From a checkpoint of a small sound classifier: 39062 training examples, 18.8 epochs.
Rows from block 9 of a small sound classifier, named by matrix and row number. Rows with one number belong to one channel. Each number is 50 + 12 x the weight over its row's rms, rounded and kept within 0 to 99. All counts start at 0. After the name is the row's rms in percent of the matrix's.
After each channel's rows are labels from the 100 clips, of 14976, where the channel reaches its highest value: "top examples" is what is common among them. Only what is clearly more common there than usual is listed. The data: simulated sounds of rotating machines with and without faults. In brackets: how many of the 100.
# convs0: expand pointwise conv (model.blocks.9.convs.0.weight, 1296x216x1), inputs 0-71
# convs1: depthwise width-3 conv (model.blocks.9.convs.1.weight, 1296x1x3, trained with AdamW), a 3 kernel
# convs2: project pointwise conv (model.blocks.9.convs.2.weight, 216x1296x1, transposed), outputs 0-71

convs0.732 153:55 90 42 49 44 65 44 48 55 52 67 58 45 37 38 32 53 42 49 50 59 47 80 40 41 27 43 75 66 46 50 46 53 56 45 48 55 21 16 49 46 59 39 44 60 55 41 59 35 48 56 46 54 48 61 39 43 53 47 68 55 38 41 84 59 35 56 49 44 63 37 64
convs1.732 131:66 49 37
convs2.732 158:41 59 26 42 53 65 54 60 46 65 47 45 58 49 40 21 67 37 41 39 55 56 40 52 48 44 73 52 56 23 38 41 43 55 40 15 56 66 51 44 65 36 43 54 54 53 45 49 34 77 43 73 47 37 54 48 59 44 42 40 34 47 52 64 29 74 71 60 49 49 42 50
top examples: gearbox (32)

convs0.41 046:41 75 36 70 67 52 60 42 47 65 45 50 37 70 65 51 66 69 58 71 56 54 54 58 47 47 45 54 49 16 69 42 46 50 43 35 70 66 44 20 68 49 62 40 35 53 31 39 59 35 60 55 54 52 48 45 47 51 40 75 33 45 34 45 37 61 64 47 56 58 37 40
convs1.41 072:70 49 47
convs2.41 027:64 49 48 64 59 20 44 34 38 45 35 59 59 39 48 21 53 64 37 49 54 52 46 41 48 49 31 54 68 31 48 52 42 57 43 42 51 51 51 52 39 35 62 35 35 74 41 50 57 50 61 70 60 57 63 51 65 55 45 39 67 44 43 33 65 63 31 57 57 47 41 61
top examples: conveyor (46)

convs0.548 102:40 64 45 45 62 21 59 52 35 55 70 48 49 63 53 64 47 85 46 69 46 46 46 43 41 50 46 25 74 56 48 46 73 33 57 32 66 39 70 58 48 65 67 54 32 50 63 37 33 44 51 40 57 50 51 40 64 61 50 61 54 37 26 48 52 43 42 54 34 35 34 48
convs1.548 107:33 49 62
convs2.548 105:58 47 48 60 56 30 47 43 46 64 68 59 54 31 46 77 41 51 46 63 56 58 44 54 46 38 67 48 43 40 42 46 51 55 22 37 53 63 59 42 47 39 39 51 57 60 13 61 69 44 60 74 62 46 44 61 45 62 46 45 57 26 56 54 54 56 53 56 30 51 52 78
top examples: electric motor (29)

convs0.16 105:57 73 13 66 44 61 56 34 60 59 37 49 48 73 65 65 67 78 72 71 55 59 57 65 38 55 59 69 56 38 56 69 36 48 55 37 66 66 38 45 63 59 66 40 38 56 51 42 63 40 47 73 53 33 50 51 58 51 37 58 31 55 33 36 34 52 64 64 58 57 41 40
convs1.16 039:39 68 47
convs2.16 044:48 42 56 40 93 37 56 46 26 70 69 67 44 38 56 48 46 26 61 59 54 53 40 41 41 41 51 61 43 44 56 50 32 74 53 54 54 62 44 29 47 39 60 41 37 58 34 57 55 45 53 49 49 57 52 42 56 34 47 38 64 35 57 21 71 60 35 57 61 56 45 61
top examples: electric motor (70); quiet level (62)

convs0.402 058:63 44 44 68 42 34 41 36 37 68 50 64 51 29 54 41 63 58 50 35 31 51 82 43 65 67 50 56 34 56 41 41 51 49 14 46 32 44 34 40 41 87 42 56 46 52 45 26 77 43 56 49 55 62 33 59 55 47 60 68 71 69 41 19 44 63 54 52 46 51 38 42
convs1.402 057:42 59 33
convs2.402 031:33 47 53 33 73 42 57 48 52 57 14 47 20 47 57 37 57 39 40 79 57 44 52 44 39 49 46 47 47 30 58 46 27 67 45 34 56 55 49 32 32 41 51 42 46 71 34 41 48 35 73 52 41 56 29 45 52 53 27 51 56 38 61 17 56 73 66 65 57 44 46 51
top examples: electric motor (98); speed: fast (74)

convs0.61 073:43 45 44 57 54 23 44 47 30 60 49 32 31 68 51 52 51 60 66 58 52 44 33 37 37 66 46 57 50 46 59 58 45 46 66 40 84 70 39 53 56 47 56 44 36 57 46 40 46 26 54 60 59 52 44 43 49 50 31 51 40 42 38 39 44 58 38 56 40 40 28 48
convs1.61 069:42 51 69
convs2.61 058:53 49 48 39 36 52 49 44 57 75 44 59 48 54 33 53 40 46 58 56 61 50 47 48 39 42 59 45 41 43 44 59 53 40 17 34 43 52 56 33 26 29 35 45 51 54 45 47 58 51 38 76 39 48 64 67 32 44 54 51 56 34 70 47 85 58 52 62 52 32 45 40
top examples: speed: medium (89); text has "speed" (89); speed change: steady (66); pump (40)

convs0.414 108:55 52 36 63 48 37 40 39 30 71 66 63 59 37 60 49 70 64 41 53 30 51 81 40 64 62 52 51 44 46 44 48 48 38 26 40 48 47 37 51 44 72 48 41 35 55 44 23 64 25 49 55 51 72 39 56 52 47 62 81 72 63 29 29 51 55 52 46 55 52 51 36
convs1.414 032:33 58 60
convs2.414 082:43 61 45 57 71 45 62 56 26 62 66 53 16 48 44 61 37 56 59 76 61 53 44 38 47 60 39 44 51 41 46 39 40 63 40 54 63 69 53 53 44 54 48 41 37 69 22 66 44 50 61 55 56 56 38 34 54 37 29 38 56 35 63 33 78 57 63 79 57 39 55 71
top examples: electric motor (94); speed: fast (87)

convs0.51 084:51 66 23 68 43 36 54 43 44 53 43 50 40 82 58 62 60 85 67 76 52 57 49 51 38 47 58 63 54 37 55 64 30 50 54 41 80 61 37 57 53 58 73 42 37 64 53 39 66 37 50 61 61 38 50 44 59 50 43 64 30 48 27 29 44 60 62 57 47 47 38 41
convs1.51 048:36 55 64
convs2.51 049:50 41 46 44 88 54 43 39 43 63 67 54 55 48 22 62 33 35 65 70 65 50 48 26 40 42 73 54 39 34 52 45 48 71 29 53 46 73 57 25 36 43 50 45 54 48 35 63 61 55 52 59 43 44 47 45 35 30 37 56 66 28 60 22 53 61 46 61 51 47 33 57
top examples: speed: slow (97); compressor (38)

convs0.737 047:72 31 78 47 67 32 63 50 52 52 23 43 38 71 65 56 37 34 70 57 52 53 32 48 37 86 53 63 58 42 68 35 63 63 31 56 40 53 28 47 56 56 52 43 52 53 64 39 83 46 63 64 50 61 56 33 53 44 51 40 51 57 50 51 65 67 54 52 71 46 72 53
convs1.737 117:63 39 38
convs2.737 064:52 63 63 59 60 49 70 63 22 61 68 61 38 56 42 64 50 32 37 66 55 72 54 55 65 49 36 46 59 72 33 43 27 50 52 61 60 70 42 54 53 69 43 40 55 53 33 39 62 58 51 50 58 65 25 43 35 52 73 38 51 59 40 42 56 64 69 47 77 45 61 59
top examples: gearbox (38)

convs0.17 132:52 73 25 60 46 58 64 37 62 56 38 55 58 76 49 67 71 76 72 65 49 59 54 74 35 53 56 67 58 41 57 64 34 46 72 39 64 66 47 44 60 47 73 48 47 55 53 43 63 45 44 69 46 27 46 54 63 53 46 56 30 46 38 34 32 47 67 56 45 66 39 35
convs1.17 012:35 46 64
convs2.17 044:69 44 46 53 77 49 64 38 38 45 70 57 61 48 40 57 43 35 46 74 63 46 46 51 33 58 63 55 63 41 45 43 46 80 43 43 59 70 50 35 44 38 45 30 53 52 45 70 58 54 49 53 47 46 58 38 51 38 39 64 57 45 56 18 38 68 33 45 57 59 41 55
top examples: text has "speed" (84); speed: medium (81); compressor (33)

convs0.257 213:19 51 48 27 69 59 37 54 49 59 65 52 53 40 66 65 61 37 50 60 50 44 53 72 70 46 47 48 50 51 55 44 37 31 76 39 65 54 49 41 57 35 61 44 31 45 29 34 53 49 51 46 69 57 34 63 74 50 67 70 41 45 57 53 36 64 53 48 60 63 65 55
convs1.257 229:57 48 30
convs2.257 208:58 30 48 30 59 67 37 42 42 54 45 80 90 14 57 58 49 81 47 45 32 41 43 65 48 46 65 52 42 42 62 56 58 43 56 44 49 38 57 45 45 42 48 41 39 60 52 57 41 59 59 49 61 59 47 60 34 39 42 33 38 50 42 57 36 44 58 41 53 41 48 51
top examples: speed: fast (83); electric motor (65)

convs0.97 068:60 64 68 63 55 38 46 70 56 58 25 56 46 74 75 58 67 41 47 29 56 64 36 52 38 59 68 65 53 46 56 58 42 54 57 62 38 42 41 33 69 71 57 54 47 64 53 53 61 34 36 56 37 41 55 44 47 38 32 49 34 45 40 45 61 68 72 65 55 74 52 53
convs1.97 098:39 51 68
convs2.97 052:66 44 40 64 69 73 52 35 50 26 53 52 53 49 26 51 53 54 60 51 47 50 78 50 64 72 38 62 52 67 52 44 38 60 57 61 52 53 52 51 42 52 56 47 69 61 50 53 52 50 48 47 63 56 64 50 55 43 60 67 65 76 53 33 36 54 39 29 51 40 32 40
top examples: conveyor (88)

convs0.725 072:56 36 50 56 70 25 56 52 58 32 45 52 48 75 63 59 62 66 47 61 44 54 30 40 35 56 56 45 57 39 62 44 47 39 19 52 61 36 36 58 46 50 71 31 30 77 61 33 58 38 47 53 49 56 46 24 59 54 60 59 40 46 48 51 56 65 56 48 55 47 64 56
convs1.725 101:35 51 65
convs2.725 047:34 45 63 50 73 33 31 27 53 65 51 45 22 53 42 52 31 34 51 66 45 62 55 61 31 64 52 44 24 25 58 55 46 53 37 64 51 56 62 27 34 36 47 55 54 68 31 57 55 52 66 70 47 49 33 50 36 36 40 48 35 39 39 31 41 50 52 29 45 58 40 51
top examples: speed: slow (76); piston engine (44)

convs0.743 043:65 60 33 61 68 39 47 31 44 41 31 56 46 59 65 47 48 51 55 60 37 40 51 51 49 63 33 47 53 35 48 40 40 43 20 44 63 24 43 40 48 52 50 41 30 61 50 30 53 15 35 68 51 59 51 46 48 61 48 63 46 65 53 60 47 67 51 48 64 50 59 55
convs1.743 029:36 65 47
convs2.743 034:32 61 49 43 89 35 52 42 19 64 59 46 22 52 35 59 38 50 50 80 65 72 41 56 40 57 50 46 65 33 48 44 50 71 41 64 58 54 52 40 50 56 53 43 39 73 41 50 36 52 61 55 49 54 31 41 50 33 36 24 40 48 50 31 70 51 62 61 58 48 49 68
top examples: speed: fast (81); electric motor (53)

convs0.189 079:41 58 55 51 54 54 48 27 37 44 31 36 50 40 51 44 49 26 49 46 46 28 57 51 48 67 38 58 54 82 69 52 64 56 77 29 61 67 44 66 51 69 47 56 40 62 44 66 76 59 68 68 63 69 46 44 57 29 46 47 38 40 49 52 52 32 62 50 61 50 50 42
convs1.189 095:67 48 62
convs2.189 136:55 48 49 40 41 38 50 51 46 57 54 52 48 47 53 54 41 57 53 43 52 54 44 46 50 45 48 44 41 55 43 65 56 38 26 43 44 64 54 41 31 28 28 51 43 46 57 43 63 57 39 80 49 53 65 69 38 39 52 40 50 40 75 60 69 54 53 64 43 26 43 58
top examples: speed: slow (87); speed change: steady (64); compressor (46)

convs0.344 152:44 64 69 58 52 58 40 40 51 27 30 32 32 28 59 27 50 26 63 68 52 49 51 63 47 49 54 54 53 37 53 29 31 71 36 48 37 42 31 55 39 59 50 44 47 52 58 54 61 36 50 49 36 34 50 55 49 66 64 57 55 66 48 54 54 42 29 57 58 52 66 61
convs1.344 117:40 43 67
convs2.344 165:47 47 56 45 37 43 51 52 45 26 18 45 71 48 60 38 61 42 54 59 43 43 73 41 53 60 47 50 54 66 56 68 37 45 60 69 56 32 47 47 43 44 63 34 35 48 58 39 23 60 54 18 43 48 45 56 45 44 54 62 53 56 64 46 27 41 40 42 55 50 48 32
top examples: conveyor (95); reverberation (66); text has "room" (66); text has "reverberant" (66)

convs0.746 062:65 50 63 60 62 31 66 44 58 58 34 49 53 82 71 56 54 49 68 54 50 40 56 50 48 63 63 69 58 67 65 40 44 59 51 66 53 43 22 54 55 38 58 38 50 39 53 39 70 49 36 53 40 62 73 44 56 53 40 49 33 74 64 49 51 39 44 49 63 36 39 25
convs1.746 067:59 31 51
convs2.746 072:52 56 68 57 78 45 63 41 47 62 63 47 37 53 37 62 37 43 40 62 45 81 51 58 54 63 38 37 53 55 44 38 69 50 62 49 59 66 51 57 66 62 50 68 47 68 45 52 48 52 61 58 66 56 35 37 21 48 48 54 49 84 45 37 56 53 56 38 62 43 64 45
top examples: gearbox (36)

convs0.238 044:51 43 28 55 58 40 47 52 27 65 62 64 35 39 50 64 42 67 57 64 29 65 72 40 51 66 69 46 46 25 37 44 51 55 15 47 57 52 38 40 55 81 46 51 30 56 39 43 59 14 52 57 57 57 41 49 43 42 39 61 48 44 38 42 71 59 69 44 36 42 55 31
convs1.238 098:38 65 58
convs2.238 023:51 80 70 51 67 41 63 62 46 59 76 52 38 30 51 50 38 61 42 54 66 71 42 45 46 59 49 58 59 72 44 44 53 57 52 64 59 71 59 39 45 73 46 55 48 52 46 60 59 56 58 59 55 62 34 43 54 23 51 25 33 49 47 48 51 58 47 54 53 41 39 86
top examples: speed: fast (66); electric motor (63)

convs0.148 075:57 59 22 65 46 36 48 37 39 45 41 40 46 85 59 58 59 85 75 68 60 58 56 60 45 62 57 67 55 41 55 53 32 52 58 44 80 66 54 59 44 55 65 57 34 67 58 49 70 31 51 56 67 35 48 53 50 46 39 57 28 40 30 23 49 57 55 63 52 49 37 27
convs1.148 032:38 56 66
convs2.148 036:46 50 30 58 95 49 50 37 42 64 44 51 57 44 27 46 50 41 59 54 63 65 45 19 45 50 67 49 61 25 47 45 47 60 31 45 54 67 48 33 51 57 56 34 46 60 37 56 47 56 64 72 48 40 52 46 48 28 33 39 59 36 65 28 54 57 58 61 51 54 46 60
top examples: speed: medium (100); text has "speed" (100); speed change: steady (80); compressor (45)

convs0.339 062:56 48 44 65 51 51 40 37 38 64 61 68 47 31 59 45 60 68 49 46 36 41 79 38 55 57 57 50 39 38 45 45 47 45 17 41 42 48 40 50 38 75 44 48 35 62 40 20 74 32 61 48 46 59 38 59 51 53 62 70 79 72 38 19 44 59 51 48 45 45 46 35
convs1.339 053:51 42 69
convs2.339 033:39 58 40 59 79 41 63 60 35 71 81 60 09 49 62 74 36 47 63 69 71 61 47 38 44 46 59 46 56 48 44 35 25 54 43 56 57 70 48 64 41 57 49 40 41 48 33 57 43 45 56 48 58 61 37 36 59 34 44 39 47 38 41 37 61 44 58 68 54 36 55 73
top examples: speed: slow (94); compressor (54)

convs0.396 153:32 49 54 52 51 37 57 73 43 31 70 47 57 57 70 56 50 60 42 39 57 33 54 53 48 48 63 17 57 50 45 42 49 37 52 39 53 56 72 58 42 56 63 59 42 47 61 40 27 28 50 42 54 52 45 16 73 71 51 46 31 42 33 28 45 56 29 55 37 51 40 58
convs1.396 159:32 56 59
convs2.396 125:54 41 51 56 44 46 48 53 40 66 67 45 55 50 47 63 51 54 38 53 59 50 19 34 53 52 69 45 43 27 45 50 54 45 12 55 60 57 61 37 48 48 50 45 60 50 31 46 68 44 42 81 41 53 40 67 21 35 47 61 40 43 68 56 47 54 52 65 45 57 37 43
top examples: gearbox (40)

convs0.210 130:43 47 55 31 39 33 36 43 59 53 47 44 48 38 54 52 40 37 35 39 29 44 33 47 52 68 35 59 52 79 79 35 61 44 73 57 61 79 58 55 41 42 62 49 55 58 58 67 59 59 62 56 68 38 60 36 51 37 40 44 51 39 27 39 63 54 61 50 59 54 47 39
convs1.210 212:65 64 52
convs2.210 182:70 43 54 32 48 46 48 49 39 60 61 55 61 39 66 55 41 68 32 40 52 50 22 40 44 57 42 42 42 55 37 63 66 41 38 32 43 63 50 43 39 44 33 56 49 50 52 50 71 52 44 84 54 57 68 73 38 19 41 35 49 43 67 63 62 48 59 56 43 37 46 54
top examples: fan (96)

convs0.504 143:46 39 38 37 68 48 47 41 48 48 60 62 50 65 46 38 42 41 41 63 61 47 69 41 66 43 34 47 56 64 68 56 36 41 62 34 52 68 75 52 52 69 71 53 56 61 43 59 51 49 43 56 70 68 52 61 51 55 40 44 53 60 49 27 56 66 51 64 38 51 58 42
convs1.504 121:60 50 32
convs2.504 124:78 38 59 32 48 40 39 60 32 61 54 78 86 53 83 55 47 84 38 47 45 48 39 43 31 51 33 51 46 65 62 64 33 34 48 41 37 51 40 52 43 37 59 52 51 64 47 49 38 54 54 39 54 53 48 72 45 32 49 26 52 40 51 53 64 32 52 48 46 44 30 46
top examples: fan (94); quiet level (72)

convs0.631 108:52 63 56 63 50 32 66 30 67 74 46 54 59 75 57 66 56 69 74 52 66 66 57 52 46 49 61 62 57 58 71 55 63 46 58 52 61 53 38 41 54 48 64 57 68 40 69 59 56 65 34 66 50 49 48 54 45 53 52 53 39 50 65 62 40 57 48 66 30 62 49 57
convs1.631 033:64 35 55
convs2.631 067:50 51 43 52 93 51 59 40 31 59 65 35 28 35 30 64 45 64 42 83 62 69 42 48 31 56 51 55 59 29 35 42 50 78 53 62 60 62 55 28 47 54 45 40 49 67 38 58 46 52 59 58 42 49 52 51 47 29 38 20 50 29 41 43 46 61 58 70 32 64 47 69
top examples: speed: medium (97); piston engine (74)

convs0.53 078:37 35 38 40 20 49 64 50 64 34 27 30 44 50 45 66 61 57 44 36 42 55 43 42 42 60 29 53 36 60 67 69 49 51 58 41 49 64 58 27 60 41 41 61 53 40 50 60 53 48 51 53 46 49 47 57 32 36 55 23 48 46 53 64 58 45 78 61 63 72 51 55
convs1.53 094:71 53 51
convs2.53 069:71 58 55 34 65 42 48 36 42 66 59 50 62 31 55 50 29 61 40 60 52 52 30 39 45 45 43 44 53 50 35 52 49 39 30 44 40 56 45 49 39 34 44 43 42 57 48 54 60 50 45 75 50 49 67 62 64 42 67 54 56 55 79 49 70 66 46 56 59 41 49 54
top examples: fan (100)

convs0.171 156:34 34 67 54 59 48 55 81 47 53 62 40 54 61 71 52 55 49 53 32 47 40 39 57 51 44 62 46 52 53 53 48 51 35 71 61 51 46 74 76 40 60 64 51 49 46 70 54 32 38 57 58 60 47 43 14 64 65 34 30 37 34 41 43 53 55 46 55 30 61 35 61
convs1.171 209:33 59 59
convs2.171 163:54 38 52 43 39 41 53 44 51 62 69 48 57 58 43 64 54 48 39 53 54 41 32 36 44 56 65 37 39 31 43 64 72 48 11 52 56 60 61 38 38 30 47 54 56 42 43 43 73 53 41 80 43 45 55 70 20 31 68 58 40 35 68 58 55 52 54 65 45 44 46 25
top examples: text has "speed" (70); speed: medium (65); pump (46)

convs0.657 102:31 47 39 40 38 43 50 34 33 32 21 32 44 50 54 49 46 38 45 36 44 28 36 46 44 59 29 39 51 78 71 51 69 45 62 31 52 56 47 52 57 60 39 49 51 61 52 66 63 47 67 63 63 68 53 41 47 39 46 41 44 37 38 60 54 33 57 49 65 56 51 46
convs1.657 088:68 55 58
convs2.657 155:58 50 53 38 54 41 49 48 47 57 52 48 51 45 56 53 37 56 53 52 52 49 43 44 47 51 44 44 47 52 42 64 55 38 29 45 45 69 52 45 33 31 30 51 42 54 57 47 61 57 38 82 47 56 62 67 43 29 48 43 50 45 80 58 75 55 54 61 45 27 46 58
top examples: fan (86)

convs0.11 047:46 45 35 64 49 48 46 41 43 57 34 51 42 72 63 61 54 69 63 65 54 60 51 53 44 73 62 67 47 37 66 52 43 53 43 35 76 77 40 52 58 43 77 40 26 56 42 40 58 30 62 55 53 44 54 47 42 47 31 74 42 45 36 34 40 57 63 57 54 44 35 32
convs1.11 043:52 60 68
convs2.11 027:52 53 45 39 66 24 45 36 51 59 37 44 44 36 36 48 28 39 58 57 61 54 44 38 24 35 50 51 56 41 59 53 47 51 36 44 42 57 54 32 23 37 48 47 50 64 47 53 55 45 50 77 48 55 58 48 49 49 34 33 63 29 59 27 67 63 26 70 60 49 40 60
top examples: conveyor (63); speed: fast (63)

convs0.368 125:50 56 58 39 53 41 45 42 58 50 52 35 54 46 56 45 54 38 40 41 32 45 41 58 39 70 24 52 59 82 74 50 49 49 91 47 72 79 60 65 42 51 61 49 57 67 67 73 68 57 51 59 77 50 52 24 54 39 51 33 39 31 25 36 63 56 54 46 64 47 40 37
convs1.368 191:64 58 63
convs2.368 146:66 44 52 34 33 46 49 45 45 61 60 53 54 40 57 53 42 66 41 39 49 49 30 38 48 53 48 42 37 60 42 63 62 32 31 33 48 57 53 40 36 40 31 56 47 46 53 45 71 57 40 85 52 57 70 69 34 29 41 48 47 45 67 62 67 45 57 62 45 30 47 56
top examples: turbine (83); text has "speed" (83); speed: medium (81); speed change: steady (80)

convs0.246 145:43 38 49 35 48 38 35 45 54 54 46 44 50 39 62 42 48 30 37 28 33 34 39 53 40 62 42 54 63 77 76 59 50 48 91 39 64 72 66 76 44 64 65 60 49 65 64 70 63 58 46 58 80 57 45 28 59 38 46 33 42 36 25 33 65 51 53 50 52 47 41 36
convs1.246 236:62 60 63
convs2.246 200:65 46 55 41 39 42 50 43 44 62 63 54 58 39 59 52 42 59 40 40 53 50 24 41 45 55 47 40 37 56 40 62 64 34 33 32 49 58 51 39 38 39 32 54 45 49 53 46 73 57 42 87 50 55 72 66 33 29 48 46 47 42 70 65 68 47 57 60 44 34 52 54
top examples: speed: fast (95); turbine (45)

convs0.268 043:52 55 45 43 61 54 69 36 22 51 41 42 35 41 59 61 53 26 48 48 40 31 52 38 45 66 50 64 54 63 70 62 56 60 44 35 69 59 41 48 54 57 51 44 28 53 52 48 76 53 67 55 45 77 38 48 49 32 57 53 49 51 50 41 50 49 73 55 53 47 58 51
convs1.268 094:67 52 61
convs2.268 048:52 48 46 45 51 36 46 44 44 67 52 51 57 47 48 57 33 52 58 42 65 55 48 52 51 45 45 37 42 50 41 62 53 41 25 47 38 67 52 32 27 29 32 51 46 47 42 48 59 58 39 78 50 50 60 62 44 43 52 41 49 44 78 51 69 60 54 62 52 32 37 59
top examples: speed: slow (100); compressor (78); speed change: steady (65)

convs0.62 070:49 37 47 58 53 30 48 45 33 58 37 32 29 64 47 51 55 53 60 47 41 40 34 38 33 64 40 54 50 52 65 56 47 51 67 38 73 71 38 52 65 36 53 43 42 54 45 48 49 31 60 55 58 57 44 47 46 45 26 45 48 36 46 39 46 53 43 52 36 41 34 46
convs1.62 083:49 50 71
convs2.62 067:49 49 47 39 37 55 52 43 57 69 41 54 48 53 38 48 37 49 58 58 60 52 51 49 39 37 54 44 39 49 45 61 57 34 21 33 45 52 58 33 24 24 34 46 48 57 48 45 61 50 37 79 41 50 66 65 35 43 56 55 56 39 66 47 82 60 55 60 54 29 48 43
top examples: conveyor (76); speed: fast (66)

convs0.89 088:31 77 41 46 51 65 60 38 57 60 40 46 60 54 56 53 71 76 70 64 56 55 45 67 40 81 39 75 40 49 74 62 27 52 67 48 70 69 57 46 62 58 60 40 51 56 40 37 74 40 37 66 59 39 61 79 52 44 41 53 38 49 52 29 46 55 58 46 54 63 45 30
convs1.89 028:64 49 34
convs2.89 051:50 66 81 46 86 33 36 36 31 88 55 62 52 31 63 37 40 50 51 68 51 84 40 47 34 52 47 49 47 36 49 59 33 53 47 33 60 56 52 28 39 53 51 41 35 67 46 36 53 28 65 54 51 54 29 55 49 43 62 38 45 44 61 49 67 58 43 32 62 70 41 68
top examples: speed: slow (77); gearbox (40)

convs0.578 130:55 68 50 53 57 36 60 38 64 70 42 46 42 63 47 67 50 71 63 53 67 56 54 55 40 49 57 46 56 70 66 45 68 40 73 50 68 54 39 46 47 43 63 59 64 36 58 62 57 58 38 70 46 42 45 53 42 50 48 54 43 43 56 59 42 56 49 67 20 62 47 48
convs1.578 026:41 31 47
convs2.578 045:53 55 52 54 79 49 66 42 32 53 68 36 56 39 40 83 70 48 36 75 72 58 51 51 33 65 38 61 54 59 44 53 53 71 49 63 65 85 43 31 36 48 37 41 57 59 35 57 49 41 57 58 51 43 46 55 37 36 37 41 58 42 45 40 20 62 48 53 59 64 41 57
top examples: speed: medium (100); text has "speed" (100); speed change: steady (77); compressor (46)

convs0.455 046:56 54 24 65 53 44 46 41 32 55 66 59 35 26 47 56 44 68 44 56 41 59 70 45 61 57 65 50 37 43 41 44 55 45 27 43 55 40 46 42 48 87 41 52 39 64 33 32 70 21 68 43 51 58 46 44 51 47 47 68 59 57 25 30 56 59 75 48 41 49 46 36
convs1.455 064:38 65 58
convs2.455 032:49 77 60 46 69 49 58 55 32 66 68 49 41 25 52 57 37 59 55 64 70 78 47 51 49 55 49 58 57 64 50 43 46 55 40 58 50 74 59 34 42 67 44 49 45 63 41 66 49 65 57 60 57 60 35 52 47 23 46 25 33 50 57 46 63 67 59 71 51 42 46 87
top examples: electric motor (71); speed: fast (71)

convs0.334 059:56 50 46 68 49 53 35 36 51 68 56 63 52 26 51 45 50 60 52 44 34 53 69 40 54 66 58 48 41 37 41 43 47 56 19 41 38 44 43 43 34 81 54 43 39 66 50 16 67 40 64 34 41 57 40 55 53 44 56 66 84 75 36 21 47 67 46 51 49 50 42 44
convs1.334 037:65 36 52
convs2.334 046:43 64 40 43 56 46 55 59 32 81 73 56 08 56 47 62 44 45 50 73 70 66 49 48 38 69 44 54 51 43 44 51 10 56 41 44 56 64 37 67 32 61 40 47 54 66 34 49 47 37 60 47 51 66 34 42 62 32 38 49 53 41 42 36 49 56 63 67 68 48 44 55
top examples: electric motor (97); speed: fast (82)

convs0.674 088:60 50 33 52 68 33 46 31 42 40 43 57 54 62 65 45 61 62 66 65 30 39 53 49 55 67 35 45 55 28 55 37 34 46 30 48 78 31 48 56 40 46 55 48 31 67 49 27 55 21 34 69 52 67 40 36 47 64 56 70 40 55 59 61 52 64 46 46 54 51 61 45
convs1.674 030:34 56 62
convs2.674 070:35 59 58 46 79 40 55 47 28 73 52 47 19 52 35 56 43 51 49 79 64 65 46 56 41 62 48 42 48 26 38 42 50 67 32 62 63 56 64 35 46 50 44 44 45 75 35 63 43 39 61 68 47 51 40 47 43 41 31 29 52 49 48 38 72 47 67 66 60 45 48 58
top examples: fan (43); muffled (low-pass) (32)

convs0.72 083:42 71 32 66 45 56 60 44 59 57 53 43 35 69 53 57 65 83 68 71 60 56 42 71 33 50 62 60 49 26 66 64 28 54 58 44 70 63 38 40 65 59 74 34 43 56 48 42 73 38 50 69 52 36 52 56 57 44 45 64 31 45 38 38 30 49 56 47 46 56 36 36
convs1.72 067:69 45 43
convs2.72 055:48 54 44 69 92 21 48 37 37 62 35 50 43 25 62 30 60 56 31 52 42 80 42 56 44 58 41 51 69 29 38 43 34 56 61 38 67 42 45 40 53 59 58 35 31 68 44 36 45 40 60 66 55 51 47 44 67 46 56 25 45 61 60 44 61 62 50 46 59 75 54 57
top examples: speed: slow (96); compressor (42)

convs0.490 053:47 61 48 64 50 41 56 41 55 67 48 43 39 72 60 68 60 76 63 64 77 63 55 31 45 65 66 64 51 42 82 48 56 36 51 61 70 62 39 45 43 46 66 61 44 42 52 35 61 36 59 64 50 58 40 45 39 41 33 61 42 59 35 42 40 73 67 55 35 52 42 48
convs1.490 063:67 55 60
convs2.490 037:52 33 63 47 72 40 58 41 53 39 48 50 39 57 47 45 29 48 42 65 61 65 48 49 30 49 51 48 71 39 59 38 43 65 56 64 51 73 61 34 43 31 49 45 53 54 47 75 44 71 54 48 50 54 67 42 48 29 45 24 61 37 50 38 52 72 39 60 56 65 42 57
top examples: speed: fast (96); conveyor (47); gearbox (39)

convs0.166 095:43 45 58 41 37 37 48 28 42 33 26 34 56 50 60 47 44 29 41 43 47 34 47 48 37 49 25 52 48 88 59 46 65 54 82 22 43 70 46 75 50 74 54 57 58 66 53 69 67 52 59 63 68 53 50 42 55 35 40 40 32 44 42 49 67 25 55 50 74 51 52 41
convs1.166 126:67 48 62
convs2.166 178:63 47 54 35 44 47 51 49 44 52 56 50 51 39 58 56 37 62 48 41 51 49 39 44 49 52 47 42 43 55 48 62 56 33 30 39 49 60 51 43 37 30 25 56 41 49 60 45 61 55 42 84 49 58 67 69 39 29 45 43 51 47 75 63 70 51 53 60 48 28 44 60
top examples: speed: fast (73); fan (71)